config.yaml
model: "audio frame classifier"
width: 192
beta2: 0.99
adamw_lr_other_params: 0.0013
grad_clip: 5.0
batch_size: 64
epochs: 14.0
final_lr_fraction: 0.01
Rows from block 3 of a small audio frame classifier, named by matrix and row number. Rows with one number belong to one neuron. Each number is 128 + 32 x the weight over its row's rms, rounded and kept within 0 to 255. All counts start at 0. Numbers have three digits each. After the name is the row's rms in percent of the matrix's.
After each neuron's rows are labels from the 100 clips, of 14976, where the neuron reaches its highest value: "responds to" is what is common among them. Only what is clearly more common there than usual is listed. The data: single English nouns, adjectives and verbs, spoken by a formant synthesiser in many voices.
# fc1: MLP up (model.blocks.3.mlp.fc1.weight, 576x192), inputs 0-95
# fc2: MLP down (model.blocks.3.mlp.fc2.weight, 192x576, transposed), outputs 0-95

fc1.313 091:114163042098142184152122096178202121103113127112074170156165101166112106154090096106166138108177102138134144076137101105102150179105142154160157164050172196169157156123100128151184095174174095158124105133094107127084114111131119099171132154108150070193108117065169145143046101133152116115
fc2.313 105:138129142193146181067118147076146098093143122160143091106079120197112096179117159178076129108147186122061107111110172179128113056089099104141109079121101109152104151135106130121178166090112203159147110143190118132098108117150143124130117142118120146153157137147197143152127181150157117113
responds to: /n/; /eɪ/; word: train; word: strange

fc1.123 095:101173178132186098099111109133135188084080138129114149123055110144180104059120101069167114133044117101123146098096138178145127161107101142051138124140123120151139132094191096155128152094133100130093127095127114089117160199169148117171172106142138084096153135170146098039117090096220072116
fc2.123 092:078165119141101088136136168138125137157156175089122102156159079132203145132154107196132084158145106117157103129103169090072091105112150130170095130133119142076168139099148137094119124138071156032112112182108147182118184147090198143168142136115114158094148132125205102128137148127084113102
responds to: /k/; white noise; /ɑ/

fc1.355 124:085134148085116136144118159173128123107112091080118121154134166147108132080135130160122122130128173169112141151133136137116119117145132133198128194113192113117090131102110120137133153159159085094116131106093120165146105124136103104176135168110130123133146113133126090134071144161021138094
fc2.355 122:176108138078158110062122164158128097100200125182097103098088105111149127122127181090084075109121082110189131119076159126144171138151158152191112135163093130156188180162144148123180174099110168230137152074150147125100163112147104090169114123110131192157103181113128143167144117138046125121
responds to: /b/

fc1.197 106:100137143091170131141110109161177115171153113088183112168122124129089149165136150168116133151127073129161142051103066205143137088183170067107105204148152117129109097108139143115149174153111128110149172131137161137127128188150110083106098094213085080081073105120158126092120151138152110132
fc2.197 099:109053145148093130164144078130095145148200178158123112078110200097070109136120122117176120183165114176134111051103180094149140134181120184085110139155143127186180131178142122182092142089123073109121146082125137086138095143137140142132131096070115140120192106129137111145168159187129166086
responds to: reverberation; /tʃ/; /oʊ/; /z/

fc1.216 084:122148148117179107135097097107123153094188138143113144147113183173115122145111148092119135107080110156106173085126151116172116148115130077139061112170124150119087113103162158118074106155146153121109117145191138140135115122105147189147109156226150131178080066114098109156198093147137145178
fc2.216 094:154108091109169134106169183200123182127139095161082050139138127125103156100099161206097159132119089124150104187158139120092160149153096129109145123135066139119157136151109168103106106191171106116085121111142148139105144088145193145118154155111079119134085100156167129171101121148166056079
responds to: /aɪ/; /oʊ/

fc1.366 091:142112147158145143126119083116057072117051128070165062136135195111119181111112106139172092097127058143070134066131092121123134144208169158114161149113109143122133079203206088122131158133104204200121073132122127078110171099115110121098161106149120148165094103142098116097165093119103087149
fc2.366 092:122208153112171126137120101192053119164142145050096103158140146133119192084096149137174120122091154167134179158154163183122158077148169095173155121127135096157091073167116111140151118113168190128110121160139170160098139140150135048146141118144109114141139121113122127098122111184153128133
responds to: reverberation; /g/; /u/

fc1.426 098:133088116138129119173175130136140125081078119185144097125150168122123126140104101099129086114166115113146125090107135109128136205185182136148210125148164128106120151169123142162116081152133165077167120151129086147098169075095124160156204129196162167129159160071140121126136098100168117114
fc2.426 097:169101068092135108121136172112141156178178121108147101097118111155126107125101119128141147117089088124130158105104172090152188191171069136150121135129185096044182170141174076133152112129145175131153112107106085187142193185174137076093120154119132103168241127128101123159190118158166162135
responds to: /oʊ/; voice: deep voice

fc1.239 100:098104115168154202113110165154106097105039112106068103120060138111084103140142103123161151167113146066143128105158131129120134141145105143100147215104087140057184097141124114139122097107153119159191184085134122148137148122130166107113184187153104178156086140064129156142109148110151135082
fc2.239 103:178180152115137132124160167167083099162204157131105127148141222081167143127152134143153155074127096140131115106084146136120112128118109188068129160182105146088139147073125126125146209133157074159113130105154108136137140145126206120082124122154107140147106158113105159142122131166145182125
responds to: /ɝ/; /ɛ/

fc1.215 085:117115151124099088190109149145212130147153104123161085160098074161117161126143130123164120159092123144107079132145151146111154190166116091126091117110145047211151072093113146143155142203114107131137162102106103129112156156076140158116181144104063134184101094144121140165088091159151188095
fc2.215 087:186183191160096054086144133156213126112092120136122119162147146147170152092124103129194058164132159103107166144136153109113121141166101171156130168107163073135126178136138173127148084092170151071154164150112091184146184129139104141110147113085162144137107117113116105114161198159123131186
responds to: reverberation; /ə/; /dʒ/

fc1.265 101:146087166093102141142129109090076157190076110124206121154070118169116137160064096157169135099144133112119156147099127153148141133128095161083155102080155137095100116173095101106160092154125150100162123169105113066122103147166070157068116130159170071123142062148122111042085124169174123070
fc2.265 103:091159098148093138143118129134106184123128141090188069108189071142130176132128127134103081174080097139113059114120178180100095166140116120188199128145111096156094120131157135154140130088135151156167077071133129079066122153070096128168158139155115127150140116116178122139117124097079148099
responds to: /aɪ/; /v/; /ɝ/

fc1.269 095:134158104175145126119114117139150140075172135087121124159153126207136129158129159124156133191098124186098142148183109121113165135151178142068105093085082153096105097188139130107101102139064086118151128109103107173122141060065143191127040164150151173120171144116137139125142076131130107090
fc2.269 099:149144079101123155145195184095137099136155095125166119094078105101083157127094152188156152103117116171147124167117150165150081097126119139128143174131214100130158137058096139132137105070103156148167114125080110161135122113144024111104165140100138102102135105075089137132079098096154132122
responds to: /i/; /tʃ/; word: teacher; word: key

fc1.455 121:120146118078097101160088119143126105150098163113130147144140136098157113130058121109142134143112153150135110116188122121152097188136083142131135069122108141108156178116152148147101172167077169110110107102131085102105136096129119136118138121193131164118160142114171127123111078088168114103
fc2.455 116:089115108117091065145154125147098142185173184119128091094114075095161120130165088076132133113081057179203119103197166120128106154094152066148155121100101136094102140115129124108094062083065144146142092162066155105138102105149112082124048175111141115111071103090126186146118126131128124121
responds to: /n/; /d/; /ɪ/; /aʊ/

fc1.452 114:127115109126138106146116056079123126099148126201175110156144127100100111143110117143113154093153123158150169089135120059177098136101124099125107175135164148071158182098129084087133079077065133040147167199175142095105112117123132191099107122137156132125129156124103162178124116132114127153
fc2.452 115:123116127115172126157066117148088128167122129082155125124108097125139124112160108174102147121081147144123117122018119120144116049082132105121116049101093094130091180099131179118155101092135083130137126087084153115127124094098092116071089114105147108142117105148170183098113118166095146095
responds to: /ɝ/

fc1.533 093:076118101125096147100120088108164162086076150122111165146095122100101121175097089123127152089140162165104151151186128060150168094123115103139096133119168093189065169080184132115119141106118052086188103165125120140102100112144157085150129079075125144086126092119125140165100136132156159128
fc2.533 095:116148089091106113162123123102138137154161090113126145109105146103106151127093153150121118147130156174120124077112081131118137202108228132158115137136108130180021187125172209078117140109156106145081148108079098109164108116089141155153174166138131150133120148107180093127115125091104131176
responds to: /n/; /f/; /ə/; /ʃ/

fc1.164 105:162123134171110173144144108082202139187174123155112121135080105120138110089133148083098162224138114164146148134108107090170124108188113095138097126051100137078128156101110086119072140131096109146148165137123078095108051197165111099102086147159089131126078158068114175159126185136094120144
fc2.164 100:076093146134126137176116140136186172105151062148144153112187132108131168175145138159084132110099181087124128162202123128114124072081125115142168132145151090164174148168179111126157142119091182086124139075170093131114142115110076132137186139103145143124091115097131185125107110141183081170
responds to: /b/; /æ/

fc1.383 085:159121157150099135170146136111130152104107131124127158121113179157131173138157073132094101159101131094062139116149074093147112124172120137094088182131169079166177139110106054198091109116111098107158130119055150184180131113181182157135133151140149123136094084130123160133144114111149180094
fc2.383 089:156082146162177139092172141074130114081113108113122110135103213121157128102117120132195113193065121116112199138096164165088116111177167094145106071157121082181127118109146124069127134155091145129120131125073142107142132080167139085093101119111144093145119137139153174168117137145124085172
responds to: /b/; /k/; /ɑ/

fc1.359 089:164157105113086078124124080134175077130127087164159130147171077098159137061107115137129169181121149112171088127149086159091149107114090139161147145103119113076132088143145146154101141148117131146114127087158154087112093117119153099116114128172095099147121137181151141076178083091137145090
fc2.359 095:149121133211118142075146157072154089070133152132106108128133102130123148111130142197123151176194088160112109155110126135147135138169134124093089079164087146105171136188121152133086099168112051089126094152144124096181127152184050162101131171169108126138184140119125103095104137101148147122
responds to: /ɑ/; /k/; /m/; /ə/

fc1.149 094:078098185114043118145105107114103119144071092146080078138130113078079104095167164124073177150115075128177100157127118135114116152103105087039161144207136086126114095151153095208102170139137154115111133125112168096120129158131147133143135159152112133158095106134108114102117128114065105120
fc2.149 094:155161107166144156165161136097102188126195158155096095108081099114150151134135097129135109130096131122100168155134139153127188157135150135120151144122134190133170114187129093054096225104153133091159137129080106112149083088103155088115110089077121120125144142100119109131129135127109060139
responds to: /æ/; /p/

fc1.444 103:142152127139121191095094100162184138057060172181093201149142114111198100122100185166147122138137079086192110128142103149114154128111143117101089155117092131120191142156131084163099089137105146167150146061126157061141132116135064181205105115152108110124150125163193137132165125129129168114
fc2.444 109:174107136108153166130107095106179207096089085115113115161118116115094122130094130173124142170106087127156136119154105173155124166135097115142084088151181130151104154103166104105127076107104112140136156138081130107102140081073177132117178163013118153139141151127141162129113102115198147168
responds to: /ɝ/; /v/

fc1.176 085:104096140166110137116159187123135138141057118109145122127078100119136156155155134077135101137187131101092154143144078128161133118153100088135090083172126121101141120125162125080153074106133100160089142135124118145130080073106069125102050122154183090198115125128142179145080127053132158114
fc2.176 097:078110123138095148199104150118124142069070126166130150111142085123120129128176085126048154137134119138158119082099161100132078079125166085150125124078106143135127116201142147125110096154065119124073126149146112107118144120161135137128136111187142126136131106089098140088066202148127110097
responds to: /n/; /ɪ/

fc1.430 082:170093070130123122152076089131092136092136082123126110142157118145213094083136153071127175188142106121176133071138160090121091113105116140163127073143143148174098124077087104173114111126073143087101168146124082134116130127188141141165123180197087135126142117134136127077109111086111188132
fc2.430 086:150154135181090151132101129121086135140137125150092183117113109143154172132129160087128090082126112143156133169088113106150121117240169078115101158106153165136134124113122128080142145129039032178134188087136130135187090140126064094136132137103096126138103139159160151103084140100145128059
responds to: /ɝ/; /f/; /aʊ/; word: flower

fc1.157 099:147085097116124074091128133088141104094051082093156129190122109122081112138146124092170139085094156128101126204099116136104155129117129114110183170176102172104170163128140109108156113143132133121159117133096060144129140134141158123139117185141174146131109175103084060154145148170143128179
fc2.157 094:095113111230136160123151143086094169119241171098199165117132154100126090150157053054078184102098165185119129118122144127089123138126185130106141153127078166105125122115110146125095116100084123096092148144137119124127105142155097117107088110105091137144129104066131082158121130100135102123
responds to: /æ/; /p/; /θ/; word: path

fc1.546 093:100132136106118131172068093172157061058140158101120162110121112136141166135130087163140135119174054145126122165122124095062144113125092143125166153115128133149141137110128093101152117087090173122121058092073087105153104173205122151148088151117159178084186115127135137138127096091127113156
fc2.546 097:121074091197185158129132069139207122158199112112161177187163142151132161066124129145128116097129129149163120117078200097158129163137171155110137140062137152091116149130124124149157101190124116114166178163100151192142121191199090167134126170151101165152159139121157111085133107128187213188
responds to: reverberation; /ɛ/; /s/; /p/

fc1.275 116:122119107170094181120143116121127108110123113121183112134132097113118201139130092133157101137064138158139110094159111122106129138096140134167150106142119166158075157102108129158115094131129115127177180176138101155166073186115131131113168167135120108150122145174079049137155073159110122133
fc2.275 109:115115137132119156126153141110172093162148129067096134104134103111063168089135132065117119119132102134107212157153131141136208122235195134151099113089137092139126114094137126103110140101129170141105086155110169133076142108110136117132148117122107159172077173150128126179103051155122122090
responds to: /aɪ/; /ə/; /aʊ/; /w/

fc1.388 095:179107149137175084162096138145124124116129133106102174162150158144181156095120110092116153124104141104101052140157086100116161167123164128156127150175086116121080082181143085124122134122157143138133110139176151136185112125080067129164131122196167105129164119096046135123115096142146143085
fc2.388 091:148175149127170084126092124081125118120092106151145140107183169103118170131111136118137147147115171070119123129116146128183050140120111144156179175134094119106091157184161111190149165119090084113144121104133196150121110164134108088112089072134097066119145156179090136135096119147155160103
responds to: /s/; /l/; /eɪ/

fc1.141 093:147119129118165121154091115173164106095151103135147168111130173145041076071080112104153143095144115094115165103126112111128139115150109157153093080098132099121170109176166092115145139124096136090089113193110091118128086173134151142145098113151102125112092068120112119134155090178092149072
fc2.141 101:124089166108069137133174102150128087124118090138100160094095098127075092149116116147159119103129161149107130100128136120154152169183125120096140153081118146097143101093134167154078187153129139164163073095149119074237117125097116123130131143152161111135162124178142106184166148083154138141
responds to: /eɪ/; /t/; /n/; /s/

fc1.314 111:175117094117137147150129095131110129089070142117123139140157112137101116163142113101155164126138151147134110121132137110118115107153072133143093133072103089120107124118153127084148159179096081141164113101119064109107163141117112186159069097115076165083146149163083160099213088145143206047
fc2.314 101:122094140132069158134141175132148163111133156089115140111110126093061092082127206106110140161159167120124103153126039134116078076117083142151123123180112135065198122131134114168141096185192137131132126106079160088166132134122151081103112117075160069137147155164059101099128135080165158163
responds to: /eɪ/; /t/; /n/; /s/

fc1.228 089:134129177119124102155155171112076104101118092144174103138184171109165112099082156111140102162136131132144133043178098159151093150142146114106158142111128139119192087195175106165123120142100097147092099159044121146157129185092117194143090135110154054097183136124110119150141141103162144129
fc2.228 092:130147123078117117142160092075134115138133156128114145118097159126186129172092089113147074116088126171111108114134113131195169128143189145149106136156076158155069101091156107128117117113112166164106060082109139118174136083088087106079128161111164169139062135106094153123142110093130106135
responds to: /eɪ/; /t/; /s/; /ə/

fc1.372 093:131094148108125073149170117094135137206161137091149170194128164149161129098080075070126099099145167110100118134137128139121166092134106110139105125120127111108143091093121033117147157123134162119094178184143163155155145168210142168200137133132145122101137147094098089095124086116080094166
fc2.372 088:103103162145161095119126117144080091100117124130147131122102126069145167129080013075153070158159152080075105122156189141108144145140192120127105139155130108114100155143129151155096118056101042148129127156081098090166107127078123174083087138117178146125128109123083075199174146166128108140
responds to: /i/; /w/; /l/; word: wheel

fc1.416 093:147103093125146111100094087126144088096112082169124207133188126046121122071124209110156104145135068164106116100094221125121118093118137139124157131127197064113133135090174149094144122117108134133157127106151182154109154120121112087177133161148147161073166088146167066167126121171134183114
fc2.416 104:119173120116115113079136182135131115098180149165106138065104120162093180128133131134183145118139080146162161144178076142149188203147105088136132129119137107089130090114109104112127171136143052126164165138143150136126174100144112135140154140121140132114189135161191181143127148112081142049
responds to: /n/; /f/; /ə/; /oʊ/

fc1.560 090:136164163148096144124123093165109163142165174080118075160081094106170124086144141113083095141145095085114083073053171109154141124045129140177136072157109107183101168181150184194169086102092168117133158176158125114105085091144097137158119141135124138153203109108117082074124121145091179174
fc2.560 090:109134150162090152163090156087110098094148094120100115133119105038199124126128150126165137104073145157126129099153119129142144143155117117094114159116208118092181131162105129094137145194103091134144135123156107118089131131119134190127113121097152097080154092158110143111130150149136166122
responds to: /oʊ/; /b/; /ɑ/; word: robot

fc1.13 091:112134125114139091158163116093122087142117131125226077117135127119132089125141113138105196205188133111085123133160066127117051113142056115141130136093139139123133119091123093092084096104145117140108079157107089091158147114093170064141163167147141157105142131153050103159176123121129060079
fc2.13 091:130122142143060101171150108136157152103107097121224130169134171106099107058172183102093073135142141116108099175106205120132125179133100145153147145136100053140111163131105142157096182150175122154120136133137069117135111136151064088128172145121139120104157123132099145155143149143139085116
responds to: /s/; reverberation; /h/

fc1.407 100:107156085118110112116133213110105126139093116199151133138149102117118115173106115102140114089143188063138112117077161120128119107130091171143079132062165146173130099126130098135150122037078116124114165120079141135147119087143098142132191108105129127129106131107120172140124102090141218127
fc2.407 098:090127144131109107171092143081094095133193151103158118130136118112186074125114136132123139133128088122125183105135080101114092137115084153102087128142090144097114120135115189216128064131091086156127153115136140085162145138110073133087095175110169128040181156127156144116077177146092137127
responds to: /k/; /ɑ/; word: clock; /ə/

fc1.214 087:147147101127107149064155119089114044120162133171108170125117209142136151147103164096166106176101119177122136116113083159095141153100108104099097106184132159128131120169179140151099107093166139167095136147111101159191119113185191102117125168129178130082131122131114108151129088121145145144
fc2.214 085:136147060129079110182137122146126150101123095090026075126128096145072081106117100103115121124100100127072083174161134112144159170086135098124171157084121181061156171136056089104120082072114153099156135135167195149104159094113114139155100108114140123149133146050181126071128125110141138159
responds to: /s/; /ɔ/

fc1.360 093:075168151191184109141102103107119161109147157084110113171123114158083161100194120170144200139140110091100097059143153086126096127132083171103153108098114111085100130126072130132187142142164073156209180106101184121148139130100198117106184075190104175156122137132131131132179128088159114186
fc2.360 090:110112153082118093156136104156094181140095130133111149176127126136093147158117162158119117130125168157079122149174133108108175145100078140115177127129106108067094133164155167160089171148088181162132136147139197105090091087106179158100154080092110154123135096162061147143173142137120120127
responds to: /oʊ/; /d/; /l/; word: old

fc1.290 092:125153155077099112102152101105153132077080133137115124150160155081109130122114171101132244144158142101140137084134122134098115123155072134091136117124077104117125164092114143106123146099128131162174145161133084049118077120148158170160138115101138139132141182123102087078174104157087152136
fc2.290 103:147149133131101158122135156193162153137176104090125149130063145178108131105133151192178153120155173157138087140127122133142156120132142106117135127112106084092048164080091110151091104128087100131143147100143139088139094126122148160111156137148125072116036074141031128112184129133117120098
responds to: /d/; /aɪ/; /eɪ/; /tʃ/

fc1.12 099:115176102142159167099124092147137110076160107088081125127121113118083149117132117106133148135122141163104135114109158168119126169134149092142136110175125130065117153134153113134136162163100160145169110112117125161070190144122074103153085136176137125144092064109086165162172151091136135132
fc2.12 096:048122170138165118112102105172134154154171111107101123138117144127139099181150127127163146116160122174148168092131116167138131139120126102152123122115207116127139193108129142077131102086150099109084149106148117109186101073156160165160168122175109181116096135180083112154175113119147112132
responds to: reverberation; /ɑ/

fc1.27 097:112124111107117121150146139163125129099088087120096153154045075121096123112073118103130147140169138169154126145106074084206131183107114151126104173133147145167150137142067214081137129117130137112083085160098117160145218142170189136205139077151146122118142066114160122068107124113115137128
fc2.27 100:180123111187116150123115161079144139081132204095086142099088189139080115165107085152153140131205138099125136088160128154105138119177129092126130187070146162097108133186144162161099144108138102131092163111140141164124148116073096124123096139188100136062164185156140140135152188102136127128
responds to: /eɪ/; /s/; /v/; word: vase

fc1.251 096:121115186143166137129146137080122100087122105178084125110097107131127120132148146107133163214158138149116156187065111185179206092085107121092080088180144102121147145107090172104099153069131139137136124160139106082153125151057145100093121076160138116145130138137072123119180201143119114138
fc2.251 098:097107129119126116199157143139176149165154110108114091108101083144056168122142148219175124208136138141083147194096123118140137146131169149143154129131123132169194131159097096153131116163160103078137178106083078131139118182180108124124152132103160097125140134116050155152089163148116137102
responds to: /n/; /oʊ/; /ə/

fc1.529 105:095126130134162066166135093082186117142109119116168184098153075138099215158076132157158133166159152137110108126085088072122140120140072126156186100166132161184150116088144110134164112120122120116118108177056058113132119122161140145109171131122160119076096140082137100101135095185103137076
fc2.529 098:130162150130091109143168119149241149077143176108201134173109141095133126146081140126176152103131118130131177148125118120150149081167109184119179158164092155118160127100134146104089093129137169159076087091142099108155155166103091111157187114109151113130075148216145129146138139093098117125
responds to: /eɪ/; /t/; /s/; /ə/

fc1.260 096:174143111186128162084046141135182144029106110170159159128147139126162086124107111101093156120105120025142141124140118122123126143107131102136130111125130092100093104141157123134104108114131160119090138137102103133145231087116111139156111137127092145134140102159149094108135111088155132110
fc2.260 093:092181145104145108148113147110163131126127121130148114104102156122123181137090088154148148146032165129160185112144100111165086161081125121161156093127183127118113116161095132078118097107159084153122095128123088096083106153145121073158131135104142138171119093086149097171150175123114119104
responds to: /ɝ/; reverberation; /l/; /ɛ/

fc1.59 085:164186095129107101117110058135020168125129061132142097122150072133135148082174131102140131138118094132134133121101072180121196152132114129151120082145128129064119133119070179110140128143117138119135166096151150173143122119086181149133158112143137143072074118132182179101108102079143102098
fc2.59 088:098090117134135056139192143162072114127193116097148150124161139151154109141144110142071171125093107145082105144128109126166183157107088136180134135140138137105141095139135122062182074115120093108155138129083140108110155113131107193086168106114106076204107101178104072151137141128142138146
responds to: /i/; /tʃ/

fc1.289 097:166185133071086184110121171075128122148119100137117153130142117140169129099138178102122200146145112071066089082111182201142139128102106144201117087091101146115144074123136103169168169119117183140120092112161172160141111141145138108136160130116070100176151108157065152165162167127143138136
fc2.289 102:115118124155132176079103121100169123146111193147130145131122155121169135143109158089093100154163167143137190136176101127148133097141125096131097143106099123109120113117076151106150108152151107104073179150190122113179179081110131130119121127169134151104084126136026115157090155104098128144
responds to: /s/; /l/; /p/

fc1.292 091:151152116114121124081130064140125138121094139084139145134107153132134092143077132115101137160123084052154144108100064106165150112151119104154147178190114133102147107165147128102107134140122155069204189086115128117121161123159088118150094117126136177145061125114162149100159131129105096142
fc2.292 091:088095139128103133146166165121161154125112113141123126144102175126135132112124126100185122123111196131072139152147110126162071137058184102115174107102136148025082097114152130133069053055110121047107131140082134095098119131222117130061109114160059114166157131124117102106124107130132158101
responds to: /oʊ/; /d/; thin (high-pass)

fc1.375 107:133101085093116167127176110071144124089148142092142145137076120075111087124130136123183110124146168123151126154166120109188139147041082181150152125147130130070147130047141108166143135114076145068103103132139160117129159107074136146160193135109174130190132159136152066125089165150085170102
fc2.375 115:072141089068083079162171176159113140089105151152146109120091115071090154186096146152140106146086178157079092143188128132088100117133066209103125129130159125184149138118171135170162174166099159125149125133148115199173119146157108109118144096156171138196113157095116131149116180093159136117
responds to: /b/

fc1.156 092:145180126122085130123149161071166128136068120108102084120141091116112176171136131135115100129128135101125120186082139161092107174162108120111091123110073089187106083154094142134132132097114147133137174152099108052139152155109122130120138133106096082151107161136152042123120080142102107137
fc2.156 095:117062119169136105137129152097166086088131144157106111131105109106130104063138109144069122133177145128141129114096186117142198109117155130171086076130109119106129102110112111145094100122134149130154128125151116143088109145146133132042142174148152121096079130136115124051115170074082096102
responds to: /d/; /n/; /ɪ/; /h/

fc1.547 099:158082065183086116085103175126141145106089139137211155158150119178109104108104133116197127133085102083092113064102115134183128097159120222153131100115148157096106165124131136090162170130122140179143123119099115157150122137122119160119062153134129141155149162162113086084132116164143123116
fc2.547 103:072133068082144156071112142140157075146125133159122115164067149125118166137195145141095087103126129153122083101166136098093148149124129063156127137152108101066127116097122063103100094094183112120137187159155072118112144143198116188121145166185113098153125118160085107150138092070164128061
responds to: /n/; /f/; /aʊ/; /oʊ/

fc1.0 107:125112180150105135099134100163144166111162123128141144118140119120124099097123067108166093119163144142102151135096137072123092136106099120089124116100125111140160157107149127150174136119079100105126157137192118126173113171133161101139095136089148149092164110113120138073102132173136149125
fc2.0 109:134093104095143097160142109132139157149158101220145112058168150154117117130164134106117131149135085149092117110217136105081073060145086120143122143074136153130129142127141079087164110058103103063128107139128096153077144138109147112166105146105106143066114085209159144156102118071168190153
responds to: /eɪ/; /m/; word: made

fc1.46 101:155126034166123110087120102133074165141088120080135094157170166140053165120156143089099170100088151088095132118116166120141220136155119097121097150096079127098122128068121132153174139160054135131105109152143142159079109153157120159120121155183097143128140105163144187141153140101106202115
fc2.46 100:136124103139156084108111130141077154122041117112166155096123133044144167157116144146101160118153158100143163114114133078141134081114155170132148115113107145132104094127131174088188080113079119097127146095106144138174129100077149087078130171149217110157165074137163099097129082152136152107
responds to: /i/; /n/; word: cleaned; word: green

fc1.409 088:078082121119149101134101079110089124171118119096164096209147101154149136154101149152120180074175111138154162117147098148123125155141147160173115119117138159145121102086153126116157097061115136124121121196139131160116123100149178139157145080109127120142119118157128148101185043066176099162
fc2.409 085:094080141212109123128182093164070117145102197093110129130126109095118123167164105078139163124115091165073119159155105143138104089081211131086097099121171102130124111150148171143178171134124116126145101140104095158128127145088156178125114141110118134078091120157100130135141208092078133137
responds to: /i/; /n/; word: cleaned; word: green

fc1.163 112:142109159190134139084082192135158187097150133129139170150104102143048117121178119080122120109163124210159119136124105129128085084170124072182103100160126079107143081106115124106164102080113102163085100129145119082074095153103140122107082148140110157091117081100139091094146117150166110128
fc2.163 101:137133160029151068157092125115141089109140128103099080161115170127150056161085124098138143179114166073172160122188121098112111158161145196159112131117107123122141156151145174128138077129139119080147130134139142121161161154129129138142176156138096150138079111113116114113076075145104077127
responds to: /oʊ/; voice: child-like voice; /z/; /tʃ/

fc1.357 108:152141152098134182175122206146141160111159146123121099138112163137128113115113148121170118167065081105126179136102112161126157122125191082102174120164140174178145128166159108079133119198167147180158103131133123131139143164182157120134138114114150110107106095119119170124132054187151098195
fc2.357 100:122096127152073084101147166111149114163128139150108141095152116131132184168079126152085074058152038111164121149117174114144103105112127104118083182143186113137063052082096156177136146090100138121117099160111093146126082108144092097144092109141089093138180122076169159150135111133131105115
responds to: /i/

fc1.95 088:102114106161123143154155134199114094146099162122136096171151162170074119114102105102127131185142112137075145128176146099134098122175097160121112097112096150067126136094141104128157141106151176133130130096181137139153124108117165119119070180148114193127066155120159110156120132081105164100
fc2.95 088:172097128153154190151122111118126096104171144143083185166159110139102114106171011176099115116192145154127150124122122117135117144136147107066136091180130106101102171095170075124142137047137081193111138196149087094104121105109148092130178101073128082108117152128103153076091131114140175162
responds to: /oʊ/; /aʊ/; word: found; word: chose

fc1.396 096:067131154195099052129137125215137097172189183149128158169112106106054111141115122107066141164108138100114130127127126188214193127113072127118111129116167121132152144113177111108087157136144159107156120179117140167163126129137142150103102130189154127150154136121127132079151093111122082118
fc2.396 092:154114160078165085128143131117107140091093115076070159123152094114079124096092117069115192176135115154127141142099130139054146186146149164142132137133142101157155159158140139111125127109158134088161127193094109132168091074116127170201196128085108138064150088137153116148135080088146118103
responds to: /i/; /ɹ/; word: tree

fc1.380 088:137156109175140101151126112131151120153132120211099157118064129105112166115217159132154070135092086119141090134072181142139147182130156117130088138115103126130133095158148090139105143114133170102093132155093094137139078136147118163041160131116139161150100150125142083094099100123156118135
fc2.380 088:136136151130135065151179127075087141114147174152177102133081130134129141131153141089085169066124148158151145113132096118147171088108126187090113126126137165061119092092127124111091073039093163122141179093074145149152145128122169147144140116142103111110103119146120027120123088130059176113
responds to: /eɪ/; /aʊ/; /h/

fc1.255 083:152146154010066094118095154193112164194064130067140151200077088163132136152079128120201117160076120154145129137118148182115205131121111098140142193089106130153164127091150170143109102170127166123135112125108076049132164091170183117132111146154133129167168158147106158069137153098115153125
fc2.255 085:189117118215155148103116162169063126124157193178106123125125156109094156133053109209145105074077177133177129107105098169111070175112173120171168130160096067085120119130118117120096134144124136181199176146173084112086136116110116149093064161162142147158173153138102133107124095126171129122
responds to: /aɪ/; /æ/

fc1.88 106:135127173115068132131159092139099136108160189127129164124123159119118141148148094100111099195136105181141080117114119170133125096073059123143091148143111089146166033197139118167089169148104136096117161119127128146152141103122120112099167138068132153132164170140169110120100120100085095112
fc2.88 111:136113120110169102162116141148127146129163146108125165147123177050061130150176101145113142100123153101129112116113148120080166190131141148139151139169132145134068140103132122095122151125099168121163181128182143131126131110156161123167109114126101155144131069126162138159098111140039121132
responds to: reverberation; /ʌ/; /dʒ/; /p/